Rows from block 2 of the text decoder, named by matrix and row number. Rows with one number belong to one neuron. Each number is 500 + 50 x the weight over its row's rms, rounded and kept within 0 to 999. All counts start at 0. Numbers have three digits each. After the name is the row's rms in percent of the matrix's.
# fc1: MLP up (decoder.blocks.2.mlp.fc1.weight, 960x320), inputs 0-159
# fc2: MLP down (decoder.blocks.2.mlp.fc2.weight, 320x960, transposed), outputs 0-159
fc1.789 101:533472488438483513504472448524562464550590515540487523562472480532587488513586553466412412491479481511403434517536420489522487514491575455455559540476530382469520508524557458572474461439407475511491493590468450473607518502621521509398432436479497558406494563465529612511554459445607536523504579495510502439501471496447531436414595493492457481478503513542474428404513496553447461557515478472374472537533551496407449491479515534490512405565425446584484509455507512482502535496539544
fc2.789 098:599536610462538470450457535569547520507452563484569590463485498499586540520476551533526524450540475507427573464508465494504470430444484538563501561483459464568488490522500598523591561574595448480586479505479498525415453491587630562554542529477447473540591559455476546500518520581469588497465601420362400525479457482484447456512422509512472461486410469484477479512466499534468490518487573466474550498535619442438526461453455453404554527452526481496558528461417461505544587524539615
fc1.790 084:447568483448472421477544511524407474499567403452482460544596431453501466516512515468563472540511519509437485496458514373571475472473600420532505460547473450498499492463583557392509442442481509387524559556419486459470516526516567485358496469413501425490513598366510508465480495455511459541551529566558483465445552486550482587414444451537561551483480495513502490442468601479569461451493532453450587547517545529514508515519518542507458552526424497516549531581448492564471479612557572
fc2.790 080:451497482581491443543558490425470517522412480428466529475442489544554433523527536428480423465525474491560539525536415471504460465499484447504522448455524520458455517568467388558405473401505522418497467456461437495543581425321464449454566541562479530553437548560448426473528594465384491571515480566513454488514476488477443503453493542505530485443449448469486523517516572508441476414569430520488454534548502511480533560513501525565498477509519539510489495459449498610539452465506567
fc1.791 097:562446543398502614562533444426427459556437556514455444540423446526507468542567519459539447553545390522560562463493458552485476579463513504552523482485549509447477495558532538426527498563536508573569494455518540423509506537506451486452442409459500472545510469515343520559481479460512424558518501480467356503491467462528553562474573439440523557472518502534486487518486478504477466474540488447486548436518605585555531497497573503372488508421547514493500563460504487467533598594497419
fc2.791 098:517582471495483521391487564595506486539469490495564402509517459438517535474491527512393499509517569495532479473544529486595541557509517461466476486536504547514524517415378417583455529483431357453505548498400469555429501404576385553507429515481546467480450474491480382423512529510485530514492583421628526525508431481516504427497498533548554444539406426583471495491474406529538469510475526545458536492434433459595555547462482502532482471486420571507464507549505498538558499430530572
fc1.792 095:551507526481504422511448427467460500512487411536466494500488504539518564472545511513474421548582486442517429548499539532566499507552472492594482483528526482349542521570558521530482495404547519500509470404548572471474502542558508428514389577537570593499454512483581611467585463586449528540526508516404566533548475441580565472545468446561541575473505436504428529477515431511502468474513552462500413539550433515381430478507455525408494527442473436504488511413590552570527526458507510
fc2.792 091:401411453479518507564459389478592506510396572456512503499481511485502561484485498461566451541494514546501547415521492491479499429486469420442399531530567357619543572574556430573561482416466478468594484499542433441533611496493525437591501493479527473520527509593415472534524454527434517482470435476490523479454465539445422482414481525440535555516510533497462483469512359468575518582507542626549585442507478497526536456570524514456433511544486543419416456494461503447554405492544441
fc1.793 102:536418564521545555570504467568507413443475519503562449533512412536442519478598474464488428483485514469537510478537465566562508572485498525508455431504577526404469534465580443464518633524479479492538538460592534547603595466483470446533464568505540466544527534526524496482525504425458525544579451483468495465536486501459601524516450524490522519425546469496451483477524425386421558472419411483591444467460468461484557472546545485546569412470558464487498536404504461543523439561549515
fc2.793 098:456511526521491479480459529497559541421546525475436510484537433437530533564439464470415468541546495457443476436523515475470513467628442471613520477495507490498439483569481537496516520496468461480463516513454458475470498590605550460494533500515530435542520442426474482511531442484466396594561512561535474551485465503476548415414497497527628486583426443454444391536498481467507418466548449525515644598570498466478457516490449548494494407550533548491474557524476569454570439462460412
fc1.794 098:461467499492533488424610396432470541449580534500535524479425450476499480613508507490438579435451421509515503450650525545485499530554420471516529443331468518431452434554540571522412431506517452479504532513502465376511594555472541535544586462463490452541520523530500610498432482598501501484504476505539556432537488584507550462504505563480531489483493475489515418526557545498517541468509488528451496432489512465517517449416571543518457546594464523500415460427522515457500529498490446
fc2.794 101:541522509553441511543467493472509437492550486522497442447600504488505518513511498470536415448460501582412432460494549532607568587565565466519511438545621483549478497509512547582489523549527570538545468478545553527480500548452511455467447480445519414587552458532472527525439464412567403406429437467504484469556551486526578536482481538551421449519558503495526480413566505551495549503565463535571522511493499503418506552579500540480546526435469498479438490435582550544453470524516388
fc1.795 100:541440529487483563522499430464567502504444484430503644402484476489536552428421535536430461490452497426468512547466377398489472491567467436551508472530541563500529524470401608421371427545505432516485453603451617534597580555460517593580512405489542419431458518535558484516401479493471441423498532497526519547470535469507382401437448423519433508566536490483558458559479438421480488584432574546513518500457380476549425462488556481521455538506423501560562501513450492450514594529476513
fc2.795 100:489485512460518498442488488382523545461516571564544559445495505460521448504477506555493462468514522537493483436480446577448443480523490506430567502544444474439546548564477499490472508529519502480539470584541400499455419492547524487434504432570457509449481493482539538477512466486472475588481456436488417474505478367561473421450408484499496508530481406556543513506504400458519491455391590515510505513547507513521483503547489465467438513468473472517531458537473400473595519552484540
fc1.796 096:517482484463428507569463469521577497522462562509543479626518480560568437478461605441514437519485473529526475609525485562424520510388472523486499421462516495504453479531601522456446539512464483559484529541439480377421605397610543535481424540395551524438420470485512520481530566597539549532543571452564465480485523518491550499496646505476527500448438500477471502437556549482450477539481455539539515424407444458510460478545429405569507537499449504439480498451411549500535616532523463
fc2.796 089:549426559541565589415473547434493582572528398485566584493547511485476449531559473446444405533511567513556502509383466516526515547492515458541545595473408421493594544522498468572520466541571480522483600560518452489546544469545466451490508525392516472428492535462366546474541513590501519514514487571522487522588425539524433457358465578464504445510534495427480513462509500523470525559447421505530579548478539476498565475565499495389591502423559538441498468454587532469504503429508498
fc1.797 106:530463430458469532527625387522470488513528627520574428450487465523582461419583494423474461518452532522475516501499442552424504644551532496490487447476480521434500449568527481542441539486414510560477474504444519492448512454561553515454500473598536472514460557492461508475468445426575589568526557483454458546541401452535512555494489494538502546486611477483414493428526510573429534480515377494539563577517542364497475549525513486484455490487486487507568538436487577508542472549473376
fc2.797 107:459502545570540509486570568531525532488462537489502479562464395608506469535546442508536494540549516508498464525453626532546597486512546487460509487414602557505526469520534534490350531552484530454375502472531512491498500438477570507526511427552494370516514547428441412468531450474442421477535434446508501520440440445579514521331569546512483484459509472490530409461516372502532440490514478521455606352470520543613511525553430490435483560554569410513488463498449564437541452394424524
fc1.798 100:607432547482561491501545376523472385511517521465474499435491484410465493521582525541477427474401524510458541488581434608399417498433607486580489516399615440533496472532414465563524531555492477530435570558540520449522520528479468515393485397438566531458516495460400571550471480421536552544525522448513489478530445430548503504547591466458518552510559537540531511425479459553474473519515480501503525459575455512526538510518480447477560487461455473550587478480440533526452473507465487
fc2.798 102:447569470491541533465499521486583437509446471613548548487513347569522515514413345434559516501475486453515518513411488468484484516499420524438478498501448564490438527515619411528506469543506511378403483553546555517596477429514528544462437472471444526480520473546453441423559479418465503527519528501469528477478557515452447475495560548516574542502586495544446445480487453413530552503494509478509440557472459557443534480545547455516504499490510567507446517527476522465509434431495510
fc1.799 098:576553473403546544457445485598526568507469350448479436486436508566497411500485636470463388466517490463417492506536552539538487453484586552534528478585511495514492467512417497496475403547515462496551482386405460544558507563544464495547483493462456474541445474565504577490426529443453466531515584481512455491442514475498402509428424493500511547373489524508503466560451491481491503589502546467548484537504490546534582565530537458477520491570440413565539553505590604479580516519535420
fc2.799 100:458492508555607523394357468513464472513454633540556500534414506440413501471400553545457493408399553474495417494570485536509490396548450426453480547530503524455466486559494515456516479559535478530580535556543471439547499509458476577456499494395488452399555578448454537483542447509467470568502528475482497453426514505452389528560516579492458497449485519459552485517542533579534605531494559535479504515461510515488551459383536530495477466525497498430514536528586558480468439541437563
fc1.800 104:445473490561542530528504475433500434505468476504427563523553584554629547535436558419515501442432457489573420539514571568495442548548500520545476554494423572488546373517491482498571533491479447478486465475534554495572509593611482458609403493558481445672547486564490569553504404574417538559547487515600524529517510469509517504478508533470511441474552405491552450486589474509509460416441574578517480464511502529424431527502493521475587518586528475452519514484548558466497466528507565
fc2.800 103:505444542469469482626530453519574495463426691423470408547473464515491482411506519490533514528500416582416520537447469560487463548520544499453498434532578527435532515595427465552460516452525518607456503448598603438524529485502551537427430547491503464424574409559492523480542416499492454501469433476461538520482493492474575664473537413496455533478464410510535487543526480519401448504445511525498523369463556452531463526515476461506490468513489489536467461527446480464489508476520465
fc1.801 105:557444497480484468385589442539553442526567549523558518517461525554500629461487580465502452436574396486397484510499542574546455476443576415537475540476581453432451499525535483547538549468434553530467501509567461502559438493565416456501428481483476440402508530548564505486515449441526476554476496452453505465500522451456483530514588505496453497454432520480504455495522482509474527486491524423469530545560600458436475454429459496550604469436418537525490522442467555671497505536547561
fc2.801 109:518557379540460449523586561533467506462492503413564558531486468536493465594483467478454538519560516468634499505488529474531474510469490489504415561497552457575489486436537561523566453470516468514476495518485487517527471411479480461456562420467536584495528608378443486494444544495477500450484461423542575477566500480490428387440483510472545498496474592454578485486486478468365440474508480537488469530496611493461513503465417508419571587520557399436631407526448560491480471438467566
fc1.802 105:503463440531502498542535515466550509545594502469511500480498469538568509500446604441463435396459491451476430503533484467484468611578466467576481483552435502539434405517405478444522523487436400467562511452595587519492349526547474498509505490538585477512501550499473457619468474497370490451480508460435590490478569479490497474457499538491537499524520464565474508483532476545528480622507587454490529475526553510450491564442548450508545504447480478402512583532578556505464459626453450
fc2.802 105:465520476561486508538494525495498444515453511453484465488507491453411401514475505542454561601529455558478561497404568532449461508462449438424458502496545511546450618501415533532514500419528500527407489544479408452401489455515550422446416497501644453514631535529457566530594471499487538482522500611586565592524457475576461423509453466528569480523456558514425516455478470502581465514405449506507453449549498524541487512472441459531411507573422512500392511537510544493494589508506470
fc1.803 102:560406521434512496561454514483588552418567524464570549511479469471606514487502566491544515390463482540494450480490505590524489479431424510586498584509483456475487528568483541467498524518543478497544615446599441426520539540570418527517525472521564483482502514510494519449460498501483471482529457504499491473574411541506609563501549482501581454520582500514396473585470459458559449537472456565452509621568508384414560473542471512593480513508417451437507492435515452548559504565421470
fc2.803 099:487456544552468392410460495418586583567469460457426537515575475489620464544507449494537555449461585617500405544516556552427535421409442512508547534451468485568494411481424466454464507468518466462450514476520483501481480536504458534591505480539558445556505497512463539401465541496487473388518488438473590587606531526511558544463468470517559413450505470584523524446524508542567420562423613494594577542452560536470494550519527519486571499521503589508495471532524486504557509496435504
fc1.804 092:500470514479508425545476512467469555489446532436503452539511442492480548435496528500449563500522422597495460513495566540564569504484547380495494442435600494467419576523534559461487468479575539491374504498514461465492613451415533485506480428540527514439531467521662526477429504522522555546573517547540572517597467358571492493447466451596497525511458386510511469470528455580564577511486592517488458481453590468430493500511533483464525445471412444463583578576507550468565468508483363
fc2.804 091:542428512536466510418482493502503528541543529556491498546570468470448572553414499489425415501558474439507475540541461490460459491508515463460436508561480460573493484495484539581470500452525551510453511471536451559498502534540534477499498448483555478452499544482549588520526519495525542376498462471435556426389527484432585409542449540547496574440493532487439426548489540446563399479373513388510458463488572529550572491500481637453541558424464520437489544502598480563525437538542462
fc1.805 096:558562554481554422456434477483431457434527510590517528597560499456459491493480581420420396518603537574579549519510474474501528541448597428435466484506544496450450541431390423563491472511509519566597464536550534450469569542593553475525461587456552511544445518523464531436426452434585546579469475479493490462523490537539507467499427512526615510493537434457445517468607485445443531498495461453516471490506545447521483542485492531573461472417519466446380550445535471519472563559440529
fc2.805 092:466526490488524499529531487451540491507643483550544572499481598465493457541568559564480534468431475481480486538532503453385485494531499431551511588523557562617554558528619495486536541569486474555514527574494548472589494395469508505480491631456551538503417501544388522529554539514526512507481537443496534596578468470515444461528562499408392508511458469503535606579425502552440519521521463554522422465526478569497541503529450566505478472546513497514545402542423435518526474449529620
fc1.806 089:520497526525481559493578350480604535553478509478491499547541491448459518469489466594393465467491447522476518616528525472501500581381581506552492427474473558527434436472503532533398468469595486477576505477532485505552468535485506549532425463550555512530447471497512506431366525497506585511538427525441575519412615553413553532528459433465511436516441475422414510550438534579444485498445498433505550461517538530486541501526432444562434513533434445464400561481505516508463493538514498
fc2.806 084:471560516465499504503448497445507503446470507453465572498389588447537433464465464488449490518418541579427439597618479571466556514491567480521494458414518618529417526463505439489575519512435462539543524516498444551522609546497482528482523455507520471529542422523510538420447599555486441403511514537547556553431531532375534441483392507409474572392510531521556549452516579485470510463479543554449524457511579465493405472498428557438537454526473456439459547454574499472494566507472515
fc1.807 110:539526515472509532544511466408445543571546413446513523396417424482475532554445571491476537574478462487555504426490535468469519491618411474518600551551459486472500534475508518356424430437528529473510584448444546448564584445524534543495494487605551576555548591454460506466483502457505599626478587527457482555512442494634514498513441495482482539547576484453451448514448512534413590554547517575504441532494458470460488524511454480481544490502465493554523495555458465478585506497371472
fc2.807 115:556576496566502393517546501479415499426501446550492539515445521532448488528496532565403538544475481532465448501485584561448463440510586528534495439475495585420570514522497506510445425542535600498445489496609504436482510545472500483503502445477437514544384478580550515431472473463511416454513546497512607445537431487510553586523468501468537461488467422486500522550462554479490585485598508553494510565503515530506452446542474474488414483554579563445544520524507506440591423454502461
fc1.808 092:574557511497500467433504474587507424442477544506499555511405416571576497498544559549438444576514476569585506435501537433380443490573423550451459569478514399455435466602452422496500487539427536525542545500495405483529520597585491501478605499546533459486403414491483540513514521450555583482485533409530355471485481491472582479415505508469433599455512536539488467532535512466489485444495533407480608524429502506408511533590493462568442528443439422576527515482512480463463491602531421
fc2.808 093:571499655441552563559442488479473493589484593516472467453526523471507586473523451506534448546429444491475547549452465493527484485498535485378474568506524388493622440409526507505390525518522539452563529490477509496439481467471536522611562605537426596504515367532522475541537483489500559483371523566436495434521473571452537522567573539460492527478494529487457549547529512668575510426456543414490516508551531546557589510492460522437481502587492559534409494455525543524455475540477499
fc1.809 099:555496539561513466518616477473508580454564570462489500532457424528525449428480527546409492499521483514493526578474511440436523548482580515481571496509444499473533563435475468521424507467546526549497554545526489450520533522423503613501443511525495497489461463497525483564518440527504525475521529531447467493457499548421540629505567412520472527412425452472492422513480453448536485529483550399535532443510534503536529587495521525591567500504355471519504541461461526523519612541476399
fc2.809 102:388490468470554404421465448564445420470580476492452467516558528595453583471511470379540560470485480435451553460472456536503487491470422592468471477425526432514448503464483548566530507490539428540384440543482416406451434480508476566471479542470586457527550472501519536454613561550470524468483421488467443521428500539520432536462529558545608581537514520545453479509441458460494476419519571486466519453517496472539467543522435547471497566398572422438517436426458467486511445489507471
fc1.810 096:485394511441534463558442507528485435476489513492526441502448446476478606419594526497497484477410438546524515413583530516476525545582473468521486507563539410557417437456531498423454519514454549475484484520422481491470471496511414596457497535520489539517541545578573514540488363529543534479511473511465499481460470424495401450537438531530524570558499489511486349507509449541483551492499575506456484486565552439423522556513495489519498430533495541520458552514533588485522491467599484
fc2.810 089:452505465586556449491471572523495451434510444519494496508542450571440555445491475548571504533528448483560475491419542492635538483589509424465521468500510388457544485459625438619573526488524498567422455557629464579542515459504469567448571403527490504498577430448513499524495531478513543427534483527513574500511490529536555482524459516429472516495539511507427515442480459476500504444577556501528434599413632536457591420450509464485522473586466432516533529461451600480454398611456531
fc1.811 100:451425493427534461515520434592517504599480468467480464410432564474464465515601641623438487509445482581380465523507546475521405453486443498554627523470417543529479464509497472447465555512472468510494444515519461458509494628594520492513500561445503524527525463481435551544400509495556503465586489453521510502507487418560515560437519435505510467556518490513513436510539448569436517482503481514497568465513430550410600525482546535508518442522623484544476471502434528505557493470480392
fc2.811 100:478528466512563546376513490478483488507454433556444626479579485558565643427492517501596551510379471470469512530429506518527555536411443541493495506509431514484583390569471505499549469507454483440522481475505478591430540471571519605476531514519423507483574519478506519432419539437498497469357475490554558520471610576469482486519519429492376449502506529543465564543397470428527520535576595550511460501518418589475399452382504557435482466433485548435483538538563464478548482501536501
fc1.812 097:508488533520491541504446412447539492527466490485558550426558401463544456450542575475383496486510504508482458484495445421485468557443584483568522508479455580485499543546512539516593474481406517456547434442499496495481520520484484550602490461565533489483492421528589481511448473482636451503532507508481462572507541411506513579518472381529420448500424480507365559485560534512484419524467531519439613538424535483518547523537540455557453484460507484617440601476499545533506458496532522
fc2.812 100:503485468489493453499476557472526415495502455532503478527493475547540494449453391426610576486449458459508436463592409440479532465467428584546416379567477511594490419413570470474478599474575476519505463493560506412548542429429493504577598445483475460564396585528502481568447527524500602473557532522524499571413531603472569468456526518477522434460469525521516490555525612513529460483585499551487523413530568406499450460606426502580418544484477509439505521440463492449473504500531596
fc1.813 099:557485418564504537466503465524541455493489400477445532457509526544454506436505615507510584496544524463565567516511507537481426476507428530481468433450546523444495535479506548432514507503479535523487441452439436496514512555416475587506495491409631571437588560488590542554473523489473466443441532468478500557452459466502561423494421460570562625536461515426464560472545481503492513522476528523504493557565491464392494524518534522549592441503448414510520578483496572475475566480485454
fc2.813 107:510458532542471507516571491410471543523387548440465480518510487619504499602483502530443459458454512476438500411498501524448542565488444602456542442488445588547618583491478546460500565582480605460572485489574513466537497532486609549503525446476454518523488521489511485551519466538477539530549485506648547520509481453571450534502515614445467516639524432501484502461466453535482537546605503578389627507487464473497474488566549548495414494524508403559530427516347431431597565456495416
fc1.814 109:479467486559524462433524480477443544534565459526496547374475547532586400513508577537475476508464476564490526542494592513452496520548510397493509503544476534482492530510423509496501479570534564456480525596457477448487519622550534430501508463542544454548466481511528508537489523448469425468593533466526553566476500530412604468431479531531511454563584512461495507506486519516498459467479508552528508405472553493469492483531541544527501453441448479496425453491460492464535589417537527
fc2.814 111:446620577542508511442487538483565525539484488550554500452596476522476523437485481452425507506474567497519515564485474487612458544522577571471431465468428438450427558482518495517525471518538491451586486453557549501485540424489583480484459581479427566473527513479478539445425462516483511476481509540484532562517486635501511551475459508558415527464470472439535454487449498419590544380508488526517454529419481570500530455498448525485552486377466630443423565544492516450596459470514497
fc1.815 102:540482490543573426422609430371438495501524415489562516442550447424499596483424470471540477494507481421515498522508422498410461531484484453484506504531461428455580518578466405359541455525536486478442504519477532472590499468564563542516462455631540528561464478546499416462469527502497510497604435557434590473490548544463454443559493443496431504487522477564541371552511454479508507461467474511475479429445451474472546512504509522526480472459508432530520470548530521543511521558461497
fc2.815 099:524538514516458635469508424498601478525541602513534525463495454464457547466448528434580486484572500414505607545464428541482503474529468432395469486465497479475491490526434510509428438467511468488504525499359530510652532524448495514437565556487565554534471452527577458518550532513563495570423492387478522432537499509467485397588507474458546488463488536518518497501443603444443580494425517496546456505470521398588566469551454545406484514508502482467480460462554407472398392494433510
fc1.816 096:542504538474520559504505514449485497472432525458487473477454381487529449512541624535457506546520563577556487571444368516501495522493631515446472521392523534364534481449470471489524463516513482559450491553562464531475550513480463464474484501549508513499459544430562556495548458479535530478466571489389413457585493447480506551475551483611519473385519467533513489441547487520457418547557595461470609569377440455556528525527499525478523465440456536605502499512512481557519539638409479
fc2.816 094:479534532555501502413572441427539505425511432553554522607439517534530475485491421543573488498543524428376523543419561373630470504475577535439452470458497473532451531506458463474402456475500441498458539566555505516550503456525496590508529439498499476434483550542526482496502549476487497445478478453515495437553505517519543464535498515599424483414438542438479554533486503510457621515581544486482515401466509504537569490449523424481443486558449485522415430487486483508477513524478460
fc1.817 111:593497512473546476471552461530493398423537495457593496485484466517500558439635528431489398377524520509451596400472405584521463558469501506491509563503436435480477490525492499464500553647552434594495519467515558470521580515525482547507448506528488474563486537604572521596503507526517417440427432537445449486488548486395576515443508530524446508440402485505550493613503458499481440465487485473558438408428524541567434481552555591541585511467482519544489447487517502594442547574613482
fc2.817 122:463482494448483482495489482459471608502508546536460502571540490511422492510463505509471555560440445488489510436613562405455550405515472556495485523463472495473558535509509592528496445480535509487486473531560439545383474530444474441471426458468513394521535500484542496617437456509551492574589598518426466488439522488453476397494513550435510484520430498413467474538561501408487541389532506542597571638501529460473526501499528471541415411498500559431446530405573452461599581449440560
fc1.818 102:504616536513436488498534529486415578463533448491465482464526439538546427515483619497492512535495555567528487449541546523531466452527526516549531500586501549407436513402502462452400438558397426490517507459490442470494514562512421467531505503529471474482535502528518478473505456506547513411568540558490541485504471467498506577524421522556542516583524481504374495471522493477461455485506514526430496549557395489507584549515521492463458342507556467437474549558503557549558571469409440
fc2.818 096:471461493578566414509528509500426465470471514568532575535459556404475525511488643497387537483545500485457491566568415561521499553418507593497469553506556573546456463545454439543556479596463486523458448566552471553592492523506443437412499458557473487486550558487522555474562500437511567557569595513479498506556447433492570569500427597471554475546489495464476572611536482532529477481545515493551486475528491479527488419412478538446530449527508432438509502553536580489554541517534483
fc1.819 101:536456377460436495526504424437468471482473424444564493547445593540532475451522543509454526551508528454537528511600440492523457439458489532473502547438440459521447448508538595515499510495470482519537434441481442529456530569448501435517545524418649576563474465493552537460496486489507424403527558493355561490457506475542525448507522519525568559546492544485491495535493466545547530527515535369643553494528494491487433525557448439440506452478532508524496539485496541529547473441544589
fc2.819 101:506487373491580442553440553489539495507527498501539448517502471486512455451553409517439490464516522587415579516468463524451452495419522471481609475531489554494610502523507420490509525446473570455557523470400470450496512482463532489447530491483440603436530463431474464507501558455480544462517533506593451512541466530460427591464428414532497518500506560508594564475474463476377553555472530584593477554408496631403543505554465579494399451463440502456524571486496486533541556428467470
fc1.820 097:558517442504486488514528489467481512512514469606579456453470433548535524443497527512456386521536505476504475481547472456509544520449529521498527597548516533384558599488563520443473501570537514545567516421506464560525583583537458478388424539548481536521452457606585496516454471462587528479533543521495506473482512504628495572509520487556429562478499400500489442444631510550485489450577397404570481504527480574555478482564523479474567413558448511607539525538530490566459494532421468
fc2.820 100:540509472456490521506511457449472509510455476487526458552588534529496497464462432483590494491557449444552466506399438485560518493410431553447554480562465533532537532486523518448484466482494516492461473615514465429500575447516471497537521502468401577445520477440412449518427545439439565473481477548433548505510538568506588454525596482433510442486582518468486528425485584521592484469535505477545472446363509485547539394495455489457577526471404465410519479531519458512518512401485459
fc1.821 107:561397503506548464495538510592450493428577556390512603564510575588451482555474504534441439443654435414541480574534442523525404496521562506519482457550496471462446424530404500482530495548425579485550503489468436506508493572503400443480433492548526478408563507424462498511391498573551542554519497476454445515504517507481414531475627466495471493489524499437457475505488442443529516499450485458465531531481533593526543537563488466493453439571482463525472485466519458466485552556581551
fc2.821 119:447392430573476540530450536515560511576452491428446427530532420555428495500503520546474577594509424606438527547460538429561358543519460560476446456433553587460431513493509444488504490497460482554364481547530524465501478432477495452512512482403572510521609459418555400478584469420500516536488524485517502494495478519439519569463615518573493535478448629558446519428528450546566434470525519382519515530605491486594545539538538488520467514529454530400446468563571648407522520447494398
fc1.822 095:409492431529585384511463457497465465495490509460561484535454564530403511545547517486440484550509453457603553593512438530482402525428485519453435494422526397428426453512547444570522506449557484518520514472498508492499586434481472523437496498488542490469505514559573457448494425496499498481466517469485496456477537533442531475537504494434486566588439508459485434428488483510474514543572483470593547532462524453506540433452552501545482413543488426488528517525489494495544449484545506
fc2.822 093:558539418482487586497577491530479488436436473533471592497494434438561512594496589507504536435496525554430536444514431515570495457476501450576548442521474486584592552543432557560536590532546519670510503574493425449537512524471563524529542512474395488527517533474521588512514505534503514583493528549398497413421428451531521525540478448565412487517466473563564485475574380505548458512559435529467521488593562523448463498561505500552491559510544457567524493535419425458404611567538538
fc1.823 102:510570523555530434497468490513384423400617477451488474393505481530525519481527507498440461516565471482556468428533464564525457461501511399561482581472465547429476480593583454438472452597549441471484452520529508512474533532516556438488445526601497553444519519448496455522457496523524554471496514517554514592545510454479567526515469455575476552495535417504456454568481493566421510576546585583451452433507546477478415443524505484406483503554469437599534510541454476632551562583475479
fc2.823 097:528447491494554461473441512427544499534435548530394452537521481474498417549502490566594471619496428547621525495554518491407494471482439472413544504511611512561468413485407566549449538470491506462455454451515530581449530563539579438476547452481440484502461444530536637455585436495509563553524504512466476535416427390490483516503533431467525534482461486505556518580484447597566457545527567457491538515619486457415421477599493478476552529515492469467548523436494547516416580506489478
fc1.824 124:572458536500423501505556517466381417446478533478483512574514456555522533580470506464436444406527457587487476555452522524482432449447505444604493433372580430433555397547518491560413480514590515596468465545513540505629506446473508514493456470519533467509521567395558443491498535502458449547498551483510393507513538418472496498459567518592531571402468493480519396516545413564438496515515597459446482486573509499611508511444495479531536516452492475409501457536502415462543578616537471
fc2.824 128:556582517519553442508554406426450473480462506593523518547500415503567620478422489485562493476567457468437499543485512564547442432413506419586494439413490466538565544444589401435498415503465515581437530492645478529542501489427503600483502478537477436496485592516500388503501561475481502573482538557463495453507578508400420479534530494469513500459530483518459502517564505514490581586602534604515470537516467489519555451436477483490596524442474493469510474518413546441524432412470459
fc1.825 102:559521402603514500490519392507506518469482475508607521431446476474507472456467447577535503467456446521427554534465570497552526499537499431501483457514572457489434470500527456499549522508588469627550468536488518446508516510513548675450533446538569408568476489558490472525527543497462469397505537421444511511464515509527509502537528558483510511492540504455481474473433486473627424599519495490470444391488461494586524542461515483483518531485383512519527514493476440514452480560514522
fc2.825 103:501492448548573533490500573523482521567530467500524488536472470532443462533533590502400442577469417379537474604490512508587441458422563550485450501464493533456472500526456437447425478458515442481508543503511468596500470519559495493374420487499623468472523523422484569423569414534506591376408545497532480520590471478498472538533479499457571501560503544530469531480519543510486457565463503427541491539598442521530512450490485449464470483567511528444585447590535566470513571525497515
fc1.826 103:509555411591501475424537486445547462612525507391487386511550482545550474528499547474481547528488406526546475526554574504455449579568457466475520471368571487379491410534514514572533536510462495464560452404472552499514563486416535457534473535489578475531578466504609511502409435502497433531647480513467462531540542412535438448384490461476565576522376524542497381507544437514467420493505589491487540465552505515575490453495534482465542485531489543419544549537486522471495499405524477
fc2.826 108:517504499488442596611580398488528526477524456562497514464535453574462468513495468417460481446411521458491560473519530470484498448597530530479547466426454476412494545477485515498480468465510618428536406461447451497526456555548489558521432551446560516552501421410479450621526536548457486436547547542512530435488556536471514513528483455532524499514639376544492466490446403471532600490522537544478572493533437513459517436552472442492486473556510485581549407553419479432501374511527492
fc1.827 098:540563529530568487548554523468443454529571481560508536492562542485560430464589464531506393556535524523389519630515551546506491617542563473493548460484570510515492429521456377486472488503467444555561423523625483494536565491539602478492452489498556556521413517512592648441546578522566473472441499487454524473567468449613467509445495540509592599531551486406503496469568390511466535525524465512461570515488519480460478467577539597528511498533462498471569533476537501481541541545530514
fc2.827 099:424485513542471530445563461467554499413482588583526587599550492454530589556445472524419447525458479541536548515422490518373551597569423473491535585453484414553507515535456534456506578507507438456575477506566372490515534507497477478546554504505543524538566604475478484533450478541494579569506511481526452538481476493478495402449497556361578532494485436507472477539432374507525576469592517613553468477613594456505568520507550482473534529565547539616497481501404511505565551435535561
fc1.828 096:547571481474518551482460472539462443431548503418571523493496434431487458491523644465580455608371474407471566540510394517418449644464451574568489527438499478447506517546455522482493424534475425592572470542550552526455527508474488476610454487509528394490479569463508471483522475546492523354511479365553446456595476481490510396406492549490565486472490476426477571543472500454505474457457524431631452416503607491500527507522549606542484509506483522509523531489536461498490510549526472
fc2.828 094:500521505405550517454466619533507470485502528606503491455528437577465509533474528489573464532539492426513457597505580583473507505504488595567506494386543532453606497497455502502522508526552460508518512525541456492535489484494508483532502419481446549496552494557593528515468360515420444507476509516510461566535540383457535483422484502388532493584539425539440518503594526503415480424559547587451467492585506453522510450530505466513528561537503445541410543512495474464462482478609533
fc1.829 099:490386589535444454488493390484431464448486488502470421568465463486472494477477514456565539504513478522468601441508470463461518589583545531526547486510541494511504444331535661439503489527407521492494523485488471453482460509460464531522505428486538463514497593515547494408467539407418541457407454508499493496443417519511534439445487513456515555502413465532427481589527526477562595435415537560469544539614544490502515568579551519532498438599459423486463573485499563523523610535537420
fc2.829 094:469603564542503487402511475513555516497472463439562645546541458547570458418469411500441457442462405460390495536411547478570591568538480467467515468544495505514516536499540461543492526548515466451458560536517492449519514491513493512483543500517542611491418489349490498517554585475496524504429361527485508455511527491563467470599560444542457511533495574474508403449513448379615604369456490481509477447419541542517487424466476548474558610507444545461552555356537495524457458502517530
fc1.830 102:493497499473512502522477579474521461514548512504559489530390576477504452476542471394531442523482554496539513483483465525425453512529464539488497378448506495518438499521463528485529404536490477566480506510513527486575499469478557563604478503427532393503488443530474496591502514507465423451529552456505496460502470538383489523483482578473540545551524414492473469549434483434484580559578491464539576487615414509471526403527546489551393495510478480498496549479480485435518555506516535
fc2.830 108:540515502459477431465370582478518346444498498436535511541494564544510524471451430464628520586515526507467521422510529511504541555533430624505531539557549523497445587509470466395484448530589454533525527500509525468574520517505491486532547491504465482615526507488431506473509457441523532519557505527602425481485570537472462413428537559496497580467467464523517441584613508495425477513490561484416500471560486543542520544494516563557415551423452396441368498426503413525533558514485505
fc1.831 099:623521513418483523559470529601574497496493499537486419610561509524432488561411557518435424485588465575498425489379554501481530408464551558564518495453520529505520464573512577477429500467400499498533489435518470536509456539564429469548549511453542530533537455471630552448488469389464538558509547486531427467543486400474458447496456542579498522421495543534452475508596511509466441530551523403528518455524495500473527560531499466451504489517566432565556442505483547502451537381471497
fc2.831 091:491523544490471527442433439575463499504581477550441495447498557428520420486528536500434514518443511493504462466494529474570472517488557490527477481529517601469533533554449416532505507490549544548479456639557471504528574591497520466527502560456495490431557533567568516461469480518565469436478550436581524544494473553487441469546515496400474551459383490477574549523458512450454565487586454566586545420546549513518461539584458559503481470458459434424552470499454557386536530578446461